config.toml
gain_aug_db = 10
time_shift_ms = 100
hidden_act = "gelu"
lr_schedule = "wsd"
Rows from block 14, named by matrix and row number. Each number is 50 + 12 x the weight over its row's rms, rounded and kept within 0 to 99. All counts start at 0. After the name is the row's rms in percent of the matrix's.
# convs2: second depthwise width-11 conv (model.blocks.14.convs.2.weight, 128x1x11), a 11 kernel
convs2.0 108:67 62 60 57 59 52 64 66 59 60 66
convs2.1 099:59 51 45 35 33 47 49 75 64 52 38
convs2.2 080:41 54 49 57 63 61 71 66 63 60 64
convs2.3 090:57 40 37 39 36 51 38 50 66 68 65
convs2.4 115:49 42 51 52 59 26 55 24 56 59 46
convs2.5 095:48 65 46 43 52 63 70 66 46 34 37
convs2.6 091:56 48 62 63 70 68 61 50 55 61 66
convs2.7 089:71 64 51 53 55 60 46 55 71 66 44
convs2.8 106:40 48 57 65 50 46 29 70 53 37 61
convs2.9 102:68 76 63 44 46 60 58 58 58 56 51
convs2.10 098:68 65 61 57 45 48 56 65 42 39 31
convs2.11 092:54 59 64 54 42 35 39 69 70 58 46
convs2.12 073:55 59 60 57 56 58 72 69 62 59 64
convs2.13 098:50 35 34 46 54 64 66 47 43 62 70
convs2.14 090:46 48 49 34 37 57 51 55 49 33 22
convs2.15 087:50 41 52 44 59 66 64 64 69 66 60
convs2.16 098:37 35 37 44 41 44 36 32 41 41 37
convs2.17 100:44 49 56 59 63 64 64 67 69 63 55
convs2.18 103:31 50 55 55 46 61 46 44 29 31 37
convs2.19 104:81 66 59 57 59 56 55 53 49 57 57
convs2.20 112:52 47 48 45 47 55 37 35 32 26 35
convs2.21 091:65 67 67 66 63 52 54 50 58 62 61
convs2.22 103:54 60 61 48 47 43 51 56 70 77 62
convs2.23 098:42 44 62 73 70 56 54 38 48 57 61
convs2.24 085:66 39 37 44 40 43 32 35 53 63 62
convs2.25 102:49 51 60 61 65 70 67 66 50 58 61
convs2.26 097:42 46 34 31 41 38 35 38 40 44 37
convs2.27 096:47 38 50 36 45 43 46 31 49 48 22
convs2.28 102:45 36 35 45 57 56 66 62 63 64 66
convs2.29 103:72 62 55 33 31 57 54 60 58 47 41
convs2.30 098:53 58 56 65 44 36 37 33 31 38 43
convs2.31 097:45 49 45 39 36 55 38 32 30 36 41
convs2.32 085:42 59 53 41 47 56 64 74 68 62 42
convs2.33 100:65 62 64 51 58 63 47 43 34 34 35
convs2.34 108:49 48 58 51 44 45 34 29 32 33 40
convs2.35 104:57 50 58 54 68 60 67 69 67 60 50
convs2.36 099:45 35 38 44 49 55 63 49 36 28 32
convs2.37 097:57 60 57 69 68 66 59 43 61 63 45
convs2.38 098:53 43 47 29 30 33 49 36 51 47 63
convs2.39 095:44 50 61 76 64 59 60 58 60 66 48
convs2.40 110:41 56 42 42 71 67 55 33 33 53 48
convs2.41 098:48 47 36 38 25 45 36 58 33 44 46
convs2.42 096:46 49 44 59 63 60 66 66 68 68 53
convs2.43 102:33 36 30 43 40 59 61 49 53 42 34
convs2.44 094:65 65 58 51 60 56 45 59 57 66 73
convs2.45 098:60 58 33 32 56 63 44 41 66 66 51
convs2.46 115:61 65 62 55 56 55 60 63 59 62 73
convs2.47 092:36 41 28 35 38 62 46 57 63 47 42
convs2.48 092:43 47 44 54 41 56 28 34 31 35 47
convs2.49 107:77 65 65 65 58 46 50 43 53 56 49
convs2.50 080:43 31 36 57 53 54 57 61 60 60 73
convs2.51 086:22 30 53 54 40 39 49 49 49 40 40
convs2.52 109:32 32 40 31 35 43 47 46 50 40 41
convs2.53 112:45 48 56 60 26 27 54 64 59 55 53
convs2.54 098:39 44 60 57 74 60 59 45 33 37 46
convs2.55 086:64 63 62 55 58 70 61 68 51 60 44
convs2.56 131:75 67 64 59 61 47 54 53 55 57 63
convs2.57 083:46 56 60 43 26 33 36 40 49 36 45
convs2.58 100:62 62 52 67 30 32 43 49 37 47 58
convs2.59 098:45 48 41 40 45 40 34 29 37 34 39
convs2.60 092:54 47 49 44 33 29 38 54 58 36 31
convs2.61 100:39 39 35 44 50 35 30 57 65 51 38
convs2.62 110:40 36 44 45 41 31 30 34 40 55 47
convs2.63 107:34 52 55 59 45 54 46 62 35 26 36
convs2.64 099:39 41 50 61 67 63 66 63 47 55 68
convs2.65 079:74 72 54 59 66 59 57 44 50 53 50
convs2.66 113:50 44 47 46 41 73 21 56 56 48 54
convs2.67 117:43 49 54 57 50 48 49 46 44 29 19
convs2.68 096:58 56 61 62 67 49 35 50 59 71 64
convs2.69 092:55 50 56 46 31 43 40 38 33 35 31
convs2.70 117:74 65 63 61 64 47 46 37 47 57 56
convs2.71 095:44 50 58 59 59 47 61 57 65 65 77
convs2.72 107:43 29 35 52 48 54 61 65 66 64 46
convs2.73 099:38 33 56 55 68 69 63 48 54 44 37
convs2.74 073:32 31 30 40 46 44 41 59 60 55 58
convs2.75 092:55 52 50 55 69 36 34 62 65 68 56
convs2.76 092:57 59 54 52 34 52 54 57 51 28 25
convs2.77 087:59 49 39 72 49 43 24 48 51 38 44
convs2.78 096:53 51 50 41 33 34 30 47 35 36 38
convs2.79 094:55 63 62 62 65 70 53 36 41 54 61
convs2.80 104:59 61 55 52 71 38 70 35 43 41 48
convs2.81 109:56 53 58 67 68 65 55 63 62 65 58
convs2.82 106:35 34 31 27 45 58 50 55 54 56 56
convs2.83 094:73 67 59 65 60 61 54 52 60 62 51
convs2.84 097:58 58 55 43 25 35 57 68 58 51 39
convs2.85 092:22 43 31 37 41 48 45 59 53 47 46
convs2.86 112:59 52 51 59 32 31 66 71 55 49 49
convs2.87 114:52 56 65 62 67 65 72 59 44 57 44
convs2.88 091:62 51 45 45 35 49 73 71 56 37 49
convs2.89 087:35 52 53 42 39 40 36 40 33 31 39
convs2.90 088:57 67 65 70 66 47 48 48 62 60 61
convs2.91 104:30 33 30 35 47 53 43 39 40 54 50
convs2.92 108:22 30 38 40 46 55 48 59 47 50 55
convs2.93 110:41 50 44 41 44 46 35 44 73 62 69
convs2.94 095:44 50 47 49 58 70 69 65 67 64 49
convs2.95 124:42 42 50 47 50 72 28 70 57 55 48
convs2.96 105:55 59 61 65 57 63 61 66 61 55 69
convs2.97 089:42 44 35 31 29 45 42 48 43 39 36
convs2.98 090:44 43 25 40 48 51 46 46 63 73 55
convs2.99 106:59 48 54 44 51 53 68 73 67 68 55
convs2.100 115:29 36 49 40 43 39 37 33 37 45 51
convs2.101 108:65 59 63 57 37 37 33 34 37 54 49
convs2.102 090:39 31 32 35 52 40 45 41 53 55 33
convs2.103 115:46 53 60 48 44 68 22 64 43 56 46
convs2.104 105:33 38 45 36 44 40 40 34 37 34 46
convs2.105 115:24 40 33 39 48 58 41 60 54 41 46
convs2.106 097:49 46 53 35 38 37 38 40 30 35 39
convs2.107 097:33 37 37 44 33 37 38 37 40 44 54
convs2.108 097:64 60 49 32 32 40 31 45 61 57 50
convs2.109 102:58 64 69 46 36 34 34 47 59 60 58
convs2.110 104:44 47 51 53 65 55 56 57 70 72 68
convs2.111 091:33 39 31 38 51 39 60 64 60 42 59
convs2.112 108:41 33 30 31 43 52 57 55 44 34 50
convs2.113 104:33 35 39 56 63 63 62 56 42 52 33
convs2.114 103:45 41 60 63 57 63 50 62 65 72 62
convs2.115 095:56 43 52 38 48 37 63 71 71 55 62
convs2.116 093:49 45 30 34 44 43 37 34 33 42 56
convs2.117 101:52 64 70 71 60 64 64 54 54 56 49
convs2.118 098:33 47 68 59 55 38 28 43 40 44 44
convs2.119 108:22 34 34 45 57 60 48 52 41 46 58
convs2.120 108:39 52 40 51 40 35 51 75 51 31 53
convs2.121 080:69 60 42 55 41 55 64 63 70 53 63
convs2.122 103:34 31 32 47 44 33 47 43 47 56 36
convs2.123 092:69 66 68 70 54 62 57 49 44 49 50
convs2.124 113:59 66 58 56 45 46 44 46 63 66 75
convs2.125 115:52 44 44 50 45 39 49 35 46 36 20
convs2.126 102:44 55 59 42 44 41 38 49 47 68 78
convs2.127 116:24 31 55 47 52 44 61 66 52 57 51